From a checkpoint of a small audio-text matching model.
Model: log mel input, encoder activation swiglu, fusion encoder width 128.
Training: adamw at rate 0.0012, batches of 64.
Data: trained on short pieces for a synthesised band: melody, chords, bass and drums, 21.1 epochs.
Rows from block 2 of the audio encoder, named by matrix and row number. Rows with one number belong to one neuron. Each number is 200 + 20 x the weight over the matrix's rms, rounded and kept within 0 to 999. All counts start at 0.
# gate: MLP gate (encoder.blocks.2.mlp.gate.weight, 672x256), inputs 0-127
# fc1: MLP up (encoder.blocks.2.mlp.fc1.weight, 672x256), inputs 0-127
# fc2: MLP down (encoder.blocks.2.mlp.fc2.weight, 256x672, transposed), outputs 0-127
gate.344,218,208,225,186,199,202,190,199,194,205,204,227,193,205,211,197,219,204,176,202,203,207,190,187,216,217,207,204,189,187,222,209,207,184,224,234,211,216,174,219,185,206,186,190,180,209,214,214,185,191,214,211,180,175,207,174,205,211,216,213,212,209,204,221,183,211,214,228,199,168,180,184,188,210,210,179,215,190,182,219,209,217,201,191,207,199,176,194,216,212,194,202,220,183,204,220,192,202,180,186,197,200,202,206,207,198,195,186,181,212,196,193,200,215,217,206,197,211,214,184,204,198,179,194,190,200,228,171
fc1.344,217,210,167,206,213,187,195,186,171,201,211,200,223,217,174,197,181,208,174,194,205,207,174,192,227,197,200,205,226,178,225,222,206,183,202,219,185,210,212,203,220,211,187,220,194,201,184,224,211,173,199,207,212,213,190,182,203,189,165,203,198,206,183,228,208,176,189,191,185,184,175,224,219,170,225,190,220,220,200,201,216,167,226,195,195,227,218,223,195,207,217,181,240,181,199,175,181,203,199,204,171,207,219,191,193,207,170,202,183,209,199,220,210,189,221,198,189,211,191,197,214,211,187,169,189,214,201,163
fc2.344,180,186,184,195,203,178,206,207,179,192,200,202,212,202,203,204,199,207,223,211,209,199,187,217,197,186,204,212,186,210,187,201,206,188,182,171,189,171,197,218,206,219,227,192,212,195,205,191,202,195,215,202,162,196,217,190,204,190,217,216,190,201,203,216,204,219,202,223,176,211,220,206,191,183,203,215,226,215,195,197,203,211,202,186,224,214,209,198,207,192,206,210,199,176,195,200,179,206,182,212,215,202,157,212,189,218,196,191,196,208,201,229,188,193,198,192,208,229,214,199,186,203,231,213,202,218,204,192
gate.345,184,212,209,192,193,184,194,202,188,188,191,209,211,192,193,212,201,198,173,194,199,201,215,180,215,189,203,194,218,203,195,191,158,220,186,219,211,186,212,213,189,223,194,202,215,211,182,204,176,210,185,202,192,159,213,176,219,197,214,188,198,199,213,188,198,215,197,213,224,207,227,216,181,201,198,215,203,218,204,187,205,181,196,192,185,192,189,216,204,206,214,201,193,182,204,215,191,236,202,204,210,210,187,212,217,199,219,221,185,185,200,173,210,195,197,215,202,230,219,198,212,201,191,215,189,212,212,194
fc1.345,218,172,208,180,203,182,217,222,218,222,194,204,227,198,214,217,198,200,179,199,178,168,192,216,189,202,222,199,180,209,208,196,216,181,202,180,221,217,212,174,174,203,202,202,175,196,216,183,181,186,207,182,202,212,202,190,226,205,190,199,177,186,188,183,211,211,190,200,214,221,217,196,174,184,195,213,201,177,222,195,210,220,205,221,200,219,183,196,189,168,200,205,219,191,187,186,191,205,218,180,211,202,179,243,218,200,181,198,192,205,208,192,190,200,193,222,211,200,215,211,179,206,196,193,193,209,221,189
fc2.345,195,188,195,185,207,195,189,203,186,215,206,234,210,184,204,195,186,187,185,188,195,205,223,218,205,202,191,188,187,188,202,210,204,202,201,224,203,198,203,194,207,200,197,194,226,199,213,199,220,213,211,206,206,200,193,204,197,196,203,198,191,183,209,187,214,211,197,219,195,206,189,193,177,188,202,195,198,211,208,202,216,196,212,191,172,196,184,189,215,215,207,212,213,213,172,213,193,196,203,204,203,183,226,200,191,201,216,214,215,197,195,182,195,196,183,210,205,203,193,202,193,201,192,189,192,201,210,187
gate.346,196,194,202,198,196,190,209,190,177,195,185,223,224,184,213,179,209,197,213,185,221,197,191,184,180,210,205,210,200,194,206,197,177,193,206,209,207,180,212,217,203,213,195,205,209,210,212,213,202,188,205,214,202,180,201,224,200,192,199,206,192,192,206,204,180,221,187,192,189,187,185,189,197,199,189,182,213,210,193,212,188,199,211,212,199,220,176,192,193,220,189,211,216,197,194,206,208,194,221,210,188,210,195,209,182,190,193,199,179,207,197,194,198,215,190,226,219,203,185,192,194,215,204,198,196,207,206,171
fc1.346,183,215,224,218,197,195,194,198,209,196,209,207,191,207,203,212,214,205,197,193,209,206,223,225,215,196,190,214,185,195,219,215,223,217,179,207,191,213,185,198,181,185,181,199,215,185,171,198,194,223,211,209,179,173,205,227,199,182,205,221,210,176,186,200,178,210,204,211,184,185,210,181,187,186,212,210,197,215,205,190,213,225,214,187,183,191,210,209,205,194,191,209,164,184,214,214,177,192,194,219,210,213,188,192,188,199,181,215,196,221,205,222,214,204,198,227,206,199,219,208,194,211,194,197,207,220,193,158
fc2.346,207,185,203,215,213,197,205,203,172,186,209,194,194,215,184,215,192,202,187,212,198,164,202,190,188,180,187,204,182,220,206,193,176,206,217,192,217,214,191,209,209,190,231,215,209,207,201,199,199,196,233,189,207,199,193,206,230,186,232,229,202,215,205,211,211,193,194,209,200,190,209,184,193,202,193,199,210,206,199,208,195,179,203,172,210,182,178,212,214,188,221,205,203,196,172,211,214,217,191,202,214,199,226,201,220,207,206,193,197,209,201,220,216,205,199,218,198,206,204,199,209,199,204,215,213,212,202,191
gate.347,202,205,243,211,215,191,186,187,180,191,234,207,208,195,176,212,184,204,172,179,214,217,176,195,195,206,186,220,196,173,238,194,197,212,184,236,178,186,191,216,194,242,179,159,198,194,200,247,206,213,192,209,232,196,211,159,207,188,143,194,212,187,196,219,199,190,180,235,193,153,175,205,199,201,202,211,213,206,187,214,208,225,206,222,193,195,209,177,205,243,176,202,217,196,213,188,196,190,190,183,183,184,254,172,196,178,177,195,188,186,198,170,202,172,205,195,212,258,191,201,205,201,177,201,189,205,181,189
fc1.347,218,172,135,189,194,224,197,226,179,187,173,191,233,200,218,187,185,207,218,188,179,185,194,173,223,199,184,179,211,199,193,189,205,221,209,181,191,216,209,171,227,169,238,221,170,227,174,165,231,175,162,186,175,205,193,214,181,225,210,189,170,192,203,200,171,195,204,170,180,251,235,207,177,210,175,211,237,205,188,180,182,188,178,200,224,223,190,206,188,167,182,224,195,189,223,213,200,196,245,191,188,191,155,201,189,193,201,213,172,214,188,220,231,217,188,250,246,173,209,214,187,205,231,198,195,199,209,230
fc2.347,175,221,183,205,181,163,177,181,201,215,236,220,182,240,226,167,181,219,184,200,202,214,180,202,215,228,152,198,168,218,189,186,189,176,203,228,215,216,207,202,190,235,203,209,192,207,191,196,215,215,210,229,197,187,202,213,182,202,232,181,271,192,205,224,195,195,204,214,229,221,218,172,185,243,181,219,199,206,212,199,173,250,189,208,207,236,146,188,194,202,187,211,158,199,204,186,205,204,196,178,195,164,210,179,198,202,181,195,184,184,236,155,222,201,206,183,220,222,188,208,228,206,192,205,188,203,220,185
gate.348,201,236,197,204,204,140,210,233,178,251,209,200,194,200,178,179,185,228,183,223,210,205,176,222,205,218,198,209,205,215,229,182,141,187,183,239,243,185,201,173,181,201,206,213,173,189,178,201,219,192,174,266,178,183,226,201,173,202,192,207,270,257,217,244,200,195,173,228,204,193,194,174,183,164,176,191,229,218,101,151,145,188,221,211,174,194,152,118,177,226,195,219,260,196,160,171,222,248,236,182,197,232,207,216,218,190,236,177,173,215,220,175,173,201,221,226,237,192,211,223,152,193,191,196,196,193,186,197
fc1.348,214,216,197,223,181,199,221,189,212,207,183,181,201,215,171,191,188,215,177,168,192,187,211,197,229,180,174,216,185,210,194,184,230,201,221,200,188,219,183,193,223,185,217,199,229,205,164,202,209,176,202,218,204,248,177,190,182,201,147,197,201,223,207,198,210,214,225,224,190,179,190,170,188,213,201,201,207,173,191,221,217,237,199,171,202,201,194,210,232,203,218,200,207,235,205,211,210,219,202,222,197,231,179,180,183,183,206,184,230,204,206,214,188,219,213,186,222,211,209,217,199,214,192,199,224,171,180,227
fc2.348,187,211,199,207,203,198,172,211,194,214,195,216,199,196,204,185,205,208,171,202,206,211,200,225,209,203,177,196,183,201,194,176,201,176,208,220,246,196,198,200,194,170,197,229,205,186,227,187,211,193,230,180,202,181,195,197,192,207,209,216,205,211,195,228,178,200,213,184,199,185,218,175,232,219,185,185,197,207,204,200,194,206,189,221,220,196,202,182,210,205,207,190,204,204,163,200,213,221,200,190,208,204,187,239,182,219,186,200,211,204,209,178,220,199,215,209,173,199,191,185,189,197,227,195,190,214,202,179
gate.349,212,208,234,215,200,185,198,219,195,194,216,222,188,189,193,183,193,204,189,193,187,194,201,200,188,217,190,192,202,189,220,183,180,178,197,245,216,192,213,217,182,212,214,198,220,208,205,197,212,184,198,194,212,180,195,183,198,207,186,184,194,202,188,219,213,211,173,227,214,189,204,186,184,177,204,190,201,197,185,204,190,196,195,235,180,187,204,182,203,221,204,192,215,205,200,185,186,221,201,206,204,207,218,182,187,218,182,185,220,205,199,215,181,213,191,217,173,221,206,196,215,224,198,185,212,199,207,184
fc1.349,197,192,197,184,198,192,226,192,223,184,201,196,178,202,213,194,209,180,209,207,191,216,190,192,208,178,227,195,212,179,226,229,193,205,211,246,222,234,221,205,207,145,182,174,220,209,197,212,186,191,188,184,187,198,210,189,188,189,188,215,191,205,202,192,218,198,203,197,206,179,159,200,184,214,186,194,202,213,172,179,180,205,213,223,183,188,208,216,202,204,214,209,217,199,210,189,190,196,215,183,217,219,223,212,197,210,231,179,216,181,204,197,211,204,218,206,217,205,192,215,218,190,213,204,182,187,202,218
fc2.349,180,194,203,177,182,208,201,199,215,210,194,205,184,182,189,192,192,199,185,220,207,204,196,216,201,201,214,196,209,194,171,209,229,200,165,225,197,210,208,212,210,188,223,208,194,196,195,200,215,189,197,201,190,189,200,188,195,195,171,184,195,203,189,200,213,210,195,225,210,202,209,210,208,222,193,221,177,188,221,185,213,188,193,214,190,216,193,223,210,186,198,200,195,217,212,185,207,186,163,198,197,180,162,211,190,190,188,195,204,185,212,222,178,197,194,190,219,200,198,190,185,208,205,204,194,215,199,209
gate.350,213,230,208,185,206,200,176,192,192,211,214,207,190,210,200,191,204,209,216,200,200,196,214,197,191,216,177,203,192,196,210,199,206,212,210,188,210,212,198,188,202,216,172,188,196,194,209,203,190,203,192,223,201,199,203,206,192,197,194,189,222,181,208,211,197,184,207,181,219,185,185,219,185,204,193,205,224,211,185,213,192,181,206,212,198,215,210,190,191,209,207,206,208,200,219,184,195,216,235,216,184,198,224,197,184,177,173,191,193,185,193,189,170,212,215,219,195,195,186,199,215,188,187,184,199,176,214,196
fc1.350,176,215,237,216,183,214,200,225,238,216,171,209,212,215,188,186,222,208,195,190,188,225,211,206,211,220,190,209,227,159,196,200,176,188,200,188,205,206,195,193,180,244,172,218,231,205,191,192,216,188,206,191,212,215,187,200,207,191,203,221,210,200,215,194,183,183,220,218,195,185,199,206,195,189,229,214,224,201,167,205,223,184,201,181,203,204,201,186,209,204,186,195,204,203,177,206,210,191,179,175,210,226,195,184,191,201,216,206,188,179,185,193,201,190,185,160,211,214,212,225,217,210,200,172,201,208,198,191
fc2.350,205,216,229,207,183,207,190,200,218,242,193,197,179,195,208,206,210,188,212,188,198,218,178,205,211,223,227,184,208,214,191,206,200,179,189,221,186,195,192,202,187,178,200,195,209,181,192,194,200,193,188,208,176,188,205,202,208,194,210,211,195,222,179,184,209,202,193,222,200,187,195,192,193,203,226,206,170,213,209,180,214,195,218,199,173,219,198,196,194,211,173,205,183,208,203,201,193,187,195,193,225,200,184,185,208,220,215,189,223,173,210,221,187,206,184,185,212,194,200,211,199,208,188,222,194,215,200,202
gate.351,204,194,206,179,222,184,207,183,194,189,182,228,200,188,199,183,221,215,195,225,192,210,187,224,191,220,196,219,213,215,209,214,180,192,187,224,213,199,213,189,195,189,212,206,193,205,213,188,191,208,206,194,193,186,220,193,199,177,234,206,207,209,212,216,198,196,210,188,223,198,208,181,171,177,213,213,194,222,190,199,200,205,206,221,196,185,211,194,171,190,206,235,212,181,177,205,179,227,210,190,182,201,189,186,211,208,192,195,193,198,180,176,180,178,202,213,207,183,210,184,209,218,181,191,173,203,207,205
fc1.351,202,176,189,212,198,196,207,209,194,214,189,187,213,174,185,201,189,213,202,219,219,208,196,211,204,188,184,222,183,190,175,171,194,217,214,174,177,218,191,179,217,170,209,201,203,213,159,160,208,198,190,207,186,199,203,189,212,210,178,200,201,204,233,191,211,193,207,194,191,235,181,216,174,208,231,210,207,226,205,192,195,186,192,188,174,204,215,189,184,187,182,189,241,198,195,196,190,198,221,215,219,202,191,191,202,204,236,199,214,205,223,226,207,176,181,167,228,215,197,179,179,223,190,201,201,190,195,230
fc2.351,201,215,222,215,204,200,215,214,182,225,193,189,223,190,194,218,216,208,186,179,210,182,198,194,187,195,205,199,210,203,227,205,191,211,221,182,205,201,229,199,213,198,193,185,213,212,204,206,203,215,228,209,198,211,210,177,189,211,217,187,200,196,200,195,185,216,191,190,194,200,222,181,211,175,228,199,188,198,187,187,177,231,198,204,212,195,215,173,194,215,222,199,180,204,215,216,212,192,181,222,183,217,192,216,207,205,193,208,227,200,205,204,194,216,204,185,163,215,194,207,188,199,193,190,197,201,193,207
gate.352,193,199,193,236,201,167,221,195,179,210,194,170,184,224,199,175,195,216,197,195,212,173,167,208,183,215,210,208,202,191,214,206,163,178,195,196,221,189,207,182,171,187,170,211,196,195,169,203,205,217,165,259,203,232,228,215,159,175,188,220,223,240,213,241,199,198,185,208,208,224,193,183,201,172,194,169,218,230,166,172,148,163,206,190,193,172,184,160,217,229,189,173,210,230,173,174,211,233,234,196,201,220,217,223,219,167,221,176,221,216,242,192,212,179,233,228,226,182,214,231,182,208,201,182,184,175,191,208
fc1.352,194,180,194,172,218,204,204,184,186,223,179,213,200,187,207,218,211,222,200,221,217,228,180,198,224,195,199,223,209,208,204,195,207,199,213,161,199,195,216,206,196,250,185,201,203,191,201,225,187,196,206,206,204,230,213,229,204,195,226,183,209,194,206,206,223,188,171,209,219,198,136,191,178,189,215,219,226,212,224,222,203,209,226,229,155,181,191,199,220,241,174,194,216,211,223,210,202,217,187,170,197,174,235,215,227,205,206,162,205,197,212,184,184,191,214,212,207,192,202,217,190,191,181,221,185,217,202,171
fc2.352,189,219,177,202,198,192,185,193,198,194,195,204,199,218,195,193,184,167,197,186,210,223,186,232,207,201,191,204,225,188,206,177,206,196,202,183,218,191,170,181,180,184,230,209,209,182,188,224,235,194,167,179,178,202,212,208,225,184,157,211,207,181,200,208,192,216,179,202,232,203,229,216,172,225,197,216,184,225,226,176,195,243,193,171,200,212,205,226,195,174,170,206,210,192,180,183,226,197,221,181,194,196,205,167,192,204,208,197,198,199,197,191,197,179,195,196,208,194,184,203,204,213,208,196,180,198,199,200
gate.353,214,192,231,205,208,195,207,214,200,191,204,218,180,216,224,200,196,192,180,197,212,208,196,203,196,209,191,196,209,194,193,198,175,190,208,226,181,200,213,193,184,191,200,209,179,200,231,214,188,183,205,194,197,197,195,169,202,208,219,214,213,208,194,188,208,209,183,224,218,175,209,182,200,185,195,187,205,214,203,197,196,210,213,210,228,183,184,219,203,206,208,213,210,203,210,212,180,218,202,197,201,195,192,202,191,182,191,205,183,195,180,183,184,209,220,201,181,202,217,209,209,182,192,211,219,194,206,174
fc1.353,190,180,236,192,207,181,221,193,209,224,192,217,198,193,187,183,217,216,192,218,233,199,222,188,196,197,188,192,186,217,174,214,188,203,179,224,225,196,214,202,182,188,190,179,198,190,202,209,202,203,219,179,195,189,177,183,180,179,204,206,210,219,218,194,218,205,201,209,208,215,184,186,199,220,227,226,181,187,206,212,189,228,225,202,220,214,207,176,214,177,191,199,219,188,221,220,230,213,197,195,225,183,227,205,178,179,204,189,223,203,201,217,179,193,183,218,193,230,204,198,192,200,148,207,208,201,184,194
fc2.353,205,196,215,223,218,204,210,188,208,208,184,188,209,215,193,224,191,181,217,190,212,203,206,178,187,199,212,200,188,192,219,213,197,204,189,195,163,189,201,191,216,191,186,190,206,198,202,200,220,220,198,192,186,197,213,186,187,203,214,184,199,205,201,220,202,198,208,208,210,202,200,203,178,190,203,197,234,205,166,224,197,176,219,196,177,184,178,191,212,199,188,191,216,191,199,212,224,197,201,214,201,201,194,233,214,197,207,198,202,203,191,210,181,186,198,203,220,186,199,206,206,214,192,172,184,211,219,177
gate.354,179,196,219,207,202,120,218,202,201,215,183,196,206,191,189,165,188,219,195,241,203,193,191,212,206,229,214,212,196,228,205,197,148,168,186,161,171,195,201,205,172,205,163,172,216,189,178,209,188,217,217,245,192,205,202,171,142,161,227,188,276,235,220,201,237,207,166,207,210,202,203,207,183,140,211,189,247,212,119,179,169,158,250,235,173,196,124,149,200,216,182,225,255,230,177,180,186,235,204,193,162,245,201,229,198,175,216,158,200,212,219,185,195,166,224,210,212,208,214,227,203,214,182,188,192,191,204,195
fc1.354,223,207,175,205,192,200,234,206,192,211,189,195,196,246,191,197,194,223,198,199,176,199,233,212,217,203,142,195,195,229,164,186,221,181,201,160,205,212,194,212,204,195,207,236,170,181,186,195,184,202,175,192,205,208,230,268,194,196,214,210,184,231,210,212,175,196,192,177,226,238,210,176,188,228,197,222,235,201,224,178,196,181,220,208,188,229,194,186,217,197,215,218,158,166,208,182,204,222,224,225,228,195,169,215,205,218,193,206,168,210,203,182,219,195,200,226,217,194,205,192,180,196,220,188,205,182,215,223
fc2.354,212,213,192,204,206,164,232,209,183,214,165,200,134,210,204,164,223,202,199,222,217,157,178,200,168,207,189,190,198,210,183,203,181,196,213,243,237,186,200,186,189,165,222,230,223,213,209,170,181,179,193,191,202,205,231,210,211,206,212,219,229,210,199,194,180,198,194,206,197,218,163,191,212,197,231,172,164,188,218,190,188,180,213,213,207,193,170,206,228,210,228,184,222,215,154,200,175,231,198,195,237,200,175,233,209,215,211,190,221,199,202,240,239,202,183,191,196,176,206,176,204,201,240,211,197,229,200,201
gate.355,165,223,211,180,219,146,210,215,191,215,185,205,204,209,203,176,199,230,176,218,234,195,186,211,222,227,193,230,203,206,198,202,166,190,197,196,217,197,179,181,163,232,193,230,214,197,198,211,172,182,183,240,200,202,238,207,169,175,246,225,266,242,202,234,188,208,181,206,243,212,248,186,187,172,187,217,198,206,150,176,186,187,219,227,176,219,166,158,180,211,182,208,258,208,163,169,166,261,196,169,185,218,214,222,210,183,195,182,186,207,226,188,210,194,223,217,220,200,221,205,170,236,207,191,168,180,188,186
fc1.355,194,190,222,179,220,218,167,187,240,209,218,185,204,193,196,161,235,170,216,172,179,228,204,218,179,196,232,194,217,164,228,205,218,214,209,252,182,204,218,187,178,196,169,174,195,193,234,190,197,227,224,222,227,194,202,169,212,189,203,221,206,185,210,184,218,198,186,193,200,188,156,194,189,202,228,192,198,200,196,174,206,191,174,160,206,171,206,196,210,189,183,212,179,202,229,203,214,188,201,189,198,221,196,215,216,226,159,203,209,183,199,172,218,214,214,210,136,202,218,198,219,188,146,217,201,205,211,170
fc2.355,199,215,188,208,210,166,204,189,187,166,210,197,221,211,194,185,185,194,234,215,217,173,208,205,205,194,184,208,184,207,198,173,193,185,223,167,202,210,180,197,207,215,225,206,187,220,188,196,206,191,181,192,203,196,177,192,194,208,194,181,214,190,202,232,163,199,189,201,194,190,230,207,213,203,188,197,203,212,193,220,205,185,210,228,214,221,180,208,194,188,209,223,213,216,200,207,195,215,235,193,180,231,180,190,213,184,196,198,197,196,215,188,200,188,202,214,215,209,198,201,220,204,213,213,194,170,214,196
gate.356,183,231,212,174,188,155,226,196,195,192,206,203,231,195,197,211,190,235,184,245,206,211,204,202,227,206,176,218,175,219,220,188,172,181,183,199,221,197,152,195,197,218,193,210,181,216,199,206,211,222,176,213,175,194,198,166,178,205,242,207,241,219,186,204,203,208,219,197,226,213,211,183,149,204,185,213,230,217,172,176,179,201,226,210,179,219,146,145,157,190,202,233,183,214,197,201,181,223,180,200,177,232,208,191,187,195,201,189,150,207,203,188,183,195,217,248,222,202,194,222,185,196,188,226,198,200,209,190
fc1.356,213,217,155,191,187,179,201,234,210,216,164,189,214,207,215,176,201,207,188,202,218,186,207,197,176,187,183,190,181,205,167,175,209,192,222,186,208,188,209,206,182,206,217,254,231,216,192,173,211,201,159,190,171,221,202,201,196,180,235,211,195,192,216,188,171,198,215,177,220,246,234,170,210,220,193,167,188,216,175,203,179,178,209,216,257,193,225,175,175,196,201,195,201,174,184,209,193,204,198,185,211,181,163,217,196,214,193,182,203,203,206,222,247,212,200,229,213,149,196,192,172,212,213,220,205,232,211,245
fc2.356,215,206,191,225,210,201,181,197,218,204,186,173,183,203,214,177,203,173,205,190,211,198,205,190,175,226,206,196,196,173,172,216,195,236,212,205,225,189,221,193,210,220,191,206,223,188,209,195,191,184,228,199,211,191,192,201,191,202,194,219,167,196,199,188,184,198,189,221,205,190,204,226,215,197,199,174,175,186,207,208,220,190,184,186,212,196,204,222,222,176,207,196,210,198,185,205,215,224,166,205,213,184,200,209,193,183,200,212,217,191,190,206,205,204,195,205,205,177,195,194,219,176,185,178,198,217,190,197
gate.357,179,220,219,193,207,139,177,199,175,232,189,193,245,197,192,209,187,242,192,216,208,177,178,223,216,203,205,212,228,199,203,185,142,190,195,221,194,198,189,189,194,223,166,191,190,175,188,206,161,209,192,233,194,212,229,172,154,182,186,219,247,210,219,233,227,187,203,235,194,200,193,191,180,145,183,169,245,217,141,165,186,178,223,224,201,235,172,162,182,246,200,230,217,221,182,176,185,231,217,197,158,248,207,209,204,203,184,170,186,218,243,208,190,188,224,203,204,194,210,215,202,209,190,165,180,205,196,182
fc1.357,211,190,234,184,199,179,173,194,229,188,211,173,181,202,215,207,180,221,225,147,201,231,212,191,174,221,231,197,198,192,185,181,234,198,203,251,191,175,230,193,205,190,209,212,194,190,218,170,224,188,208,194,182,168,180,202,182,217,210,225,173,200,221,192,213,174,180,195,199,155,202,209,225,203,223,204,200,209,212,209,191,199,181,203,213,169,224,184,216,164,216,171,195,201,206,214,205,173,192,169,218,204,218,246,218,212,179,185,225,189,197,176,195,183,202,245,174,204,208,202,204,204,191,197,181,213,207,168
fc2.357,216,196,201,220,190,174,183,176,196,215,201,206,225,206,187,209,180,219,196,206,192,177,231,179,211,212,204,198,182,222,175,197,178,221,212,161,198,233,207,177,214,197,216,205,192,188,177,219,178,229,198,208,231,222,186,204,181,206,176,186,237,215,204,167,174,214,209,217,200,196,219,183,192,211,198,202,208,194,192,202,219,184,216,198,218,204,178,194,194,192,208,216,206,258,203,197,179,193,218,218,167,217,186,214,205,191,196,203,192,184,195,197,212,218,201,178,194,206,190,208,217,191,207,191,209,179,182,210
gate.358,213,219,194,201,223,155,206,221,198,195,220,233,205,221,208,192,204,205,162,206,225,199,199,194,186,189,192,204,191,203,195,187,167,206,206,180,192,199,202,209,203,204,196,180,191,212,201,187,174,194,180,188,194,184,214,205,207,192,195,211,233,192,193,205,202,214,205,222,227,190,185,179,180,180,210,193,216,192,182,203,209,201,213,186,182,212,194,219,213,216,194,229,208,198,186,203,180,219,195,187,173,210,217,213,202,212,184,190,184,184,201,185,172,213,206,212,225,208,216,218,191,217,186,186,184,188,211,195
fc1.358,198,207,181,217,215,199,222,184,164,210,227,187,169,190,213,235,207,218,221,168,177,173,225,194,201,201,170,208,181,215,205,203,214,221,195,214,184,196,208,221,193,190,184,199,233,206,157,227,190,208,190,193,182,233,175,190,195,198,170,211,200,183,190,185,209,213,201,195,209,180,179,216,171,197,219,210,226,197,168,193,215,184,196,163,178,194,208,205,216,215,208,165,184,194,202,213,213,179,252,183,198,212,206,151,201,193,216,182,210,174,208,234,173,186,201,135,218,181,213,226,211,189,186,219,193,183,217,179
fc2.358,185,199,209,226,211,186,185,205,213,207,204,190,192,190,196,197,181,187,190,202,196,216,182,210,201,187,215,192,181,205,172,179,188,198,216,213,206,182,195,188,187,181,225,206,187,208,202,188,217,216,192,219,177,213,226,167,205,197,257,197,216,223,211,185,183,181,198,206,197,225,218,183,231,243,213,225,180,212,236,191,201,214,191,222,244,210,182,184,190,162,215,203,196,207,215,198,203,203,184,202,225,202,145,188,184,204,191,222,195,171,211,231,196,202,192,173,201,194,211,191,176,213,194,210,195,186,213,220
gate.359,210,201,217,182,213,189,188,200,212,191,218,207,188,224,221,185,225,187,201,199,215,209,205,218,177,221,198,210,197,171,191,207,200,200,200,199,218,182,220,211,205,232,209,200,177,195,208,193,208,215,195,199,203,190,201,196,220,192,206,202,192,197,200,199,219,218,176,210,189,175,217,199,183,202,208,217,186,194,202,190,174,183,204,214,190,220,186,192,211,218,189,211,219,202,214,199,201,222,204,208,188,199,191,207,189,187,205,213,194,201,208,200,199,195,209,227,182,223,201,216,209,197,197,181,182,212,207,171
fc1.359,208,211,180,173,204,208,188,172,215,215,200,191,212,206,210,183,228,221,217,162,213,227,222,171,191,209,180,178,219,184,204,209,201,224,210,173,191,197,217,221,208,185,220,215,200,209,211,200,164,200,192,174,190,186,179,226,177,206,224,213,205,215,204,177,220,224,186,217,187,184,232,184,187,201,212,149,221,182,220,186,197,205,185,210,169,213,177,210,239,187,197,191,212,201,202,204,216,184,186,205,207,180,211,224,183,218,175,190,183,198,201,212,231,199,216,208,229,199,188,182,198,213,185,187,192,214,198,235
fc2.359,206,211,179,211,203,197,208,203,211,192,212,212,207,207,209,208,211,201,179,212,190,192,202,211,207,189,172,205,215,201,215,208,190,218,191,160,211,198,214,196,192,209,190,211,214,200,190,189,210,204,197,198,195,179,219,207,211,206,229,209,189,208,187,202,204,195,198,194,228,197,223,207,208,197,203,185,206,183,196,209,216,205,195,220,192,198,199,201,199,221,194,199,184,166,202,212,198,205,214,209,194,186,167,209,209,208,183,213,199,196,190,191,209,197,185,200,201,195,193,211,207,195,191,186,182,220,194,184
gate.360,209,215,213,171,191,139,190,193,195,221,207,189,243,200,224,199,229,222,213,227,205,195,216,183,212,215,193,196,195,197,239,196,161,195,199,199,206,224,180,196,185,239,178,179,201,210,205,225,192,223,190,237,198,229,217,188,149,186,216,213,261,222,200,235,207,197,195,214,208,169,210,204,185,146,190,217,253,201,136,185,205,190,223,238,193,233,139,164,161,206,196,250,218,229,184,194,188,242,206,218,179,206,231,206,179,190,169,205,205,214,212,185,196,208,189,210,225,220,213,190,182,203,201,199,224,187,213,181
fc1.360,218,229,204,163,205,184,176,184,206,180,221,204,214,227,232,175,198,204,172,210,202,233,182,188,212,208,206,184,174,195,221,188,178,190,194,217,200,210,157,224,224,208,234,208,226,232,189,194,201,206,171,178,146,205,185,182,172,194,191,182,231,179,174,208,199,221,195,204,214,195,227,211,199,190,175,182,238,174,178,228,227,199,192,233,214,203,147,217,180,172,189,245,196,213,178,185,198,215,215,180,206,186,182,198,162,192,185,163,191,196,215,200,201,201,226,237,234,187,176,201,187,220,235,201,193,195,221,224
fc2.360,199,219,167,204,227,225,233,232,185,162,190,186,178,205,199,221,189,159,203,200,224,184,189,197,185,177,204,207,191,182,187,200,187,218,217,163,242,184,168,225,220,194,211,221,167,173,209,200,237,180,229,147,184,163,205,249,232,237,221,199,150,189,202,174,189,201,169,174,247,204,253,234,187,189,192,216,205,215,205,234,224,189,200,214,163,176,249,232,242,205,186,156,206,142,169,213,212,228,189,202,213,179,203,263,212,189,217,206,188,228,153,167,178,184,183,267,188,193,198,217,182,170,219,185,201,185,186,201
gate.361,190,218,224,206,199,164,202,211,163,234,196,226,205,198,220,168,213,218,179,193,219,198,204,208,202,202,192,233,209,204,204,175,160,194,211,211,250,184,195,187,185,193,197,209,181,199,174,189,210,211,172,248,191,175,238,190,188,195,202,225,243,239,200,237,207,192,199,239,238,191,229,186,178,189,182,195,236,201,149,177,159,190,217,219,215,212,158,169,222,197,178,206,221,211,169,200,194,220,186,188,202,198,236,212,200,198,196,177,171,206,217,184,218,186,200,243,223,193,229,203,160,222,208,181,172,205,210,194
fc1.361,210,195,194,197,191,200,243,227,216,184,218,211,212,174,203,199,170,209,182,214,226,179,189,195,186,209,207,188,191,196,174,191,222,231,209,198,168,203,186,217,207,178,205,190,198,193,177,194,216,178,197,205,216,223,201,198,213,180,186,185,184,199,213,173,196,209,212,184,183,201,174,181,192,197,218,229,215,201,173,198,192,174,218,195,164,212,174,195,193,182,176,190,193,177,178,203,231,201,230,182,220,191,228,188,220,169,205,171,181,195,214,218,181,179,188,203,247,173,201,223,217,203,189,190,223,172,205,215
fc2.361,205,170,207,199,204,196,198,211,222,197,204,209,182,190,215,189,196,216,220,204,194,185,212,204,195,208,198,196,187,188,197,200,192,194,186,206,159,196,217,195,196,189,247,180,193,200,212,194,187,179,226,226,193,198,224,191,187,188,233,212,204,211,184,197,218,197,194,215,204,214,174,185,213,204,195,207,168,203,210,178,183,186,196,196,197,182,176,181,199,190,208,184,161,212,208,199,202,200,208,203,212,175,169,228,199,216,189,190,201,226,213,220,226,214,197,176,184,209,240,191,179,199,181,206,203,207,209,231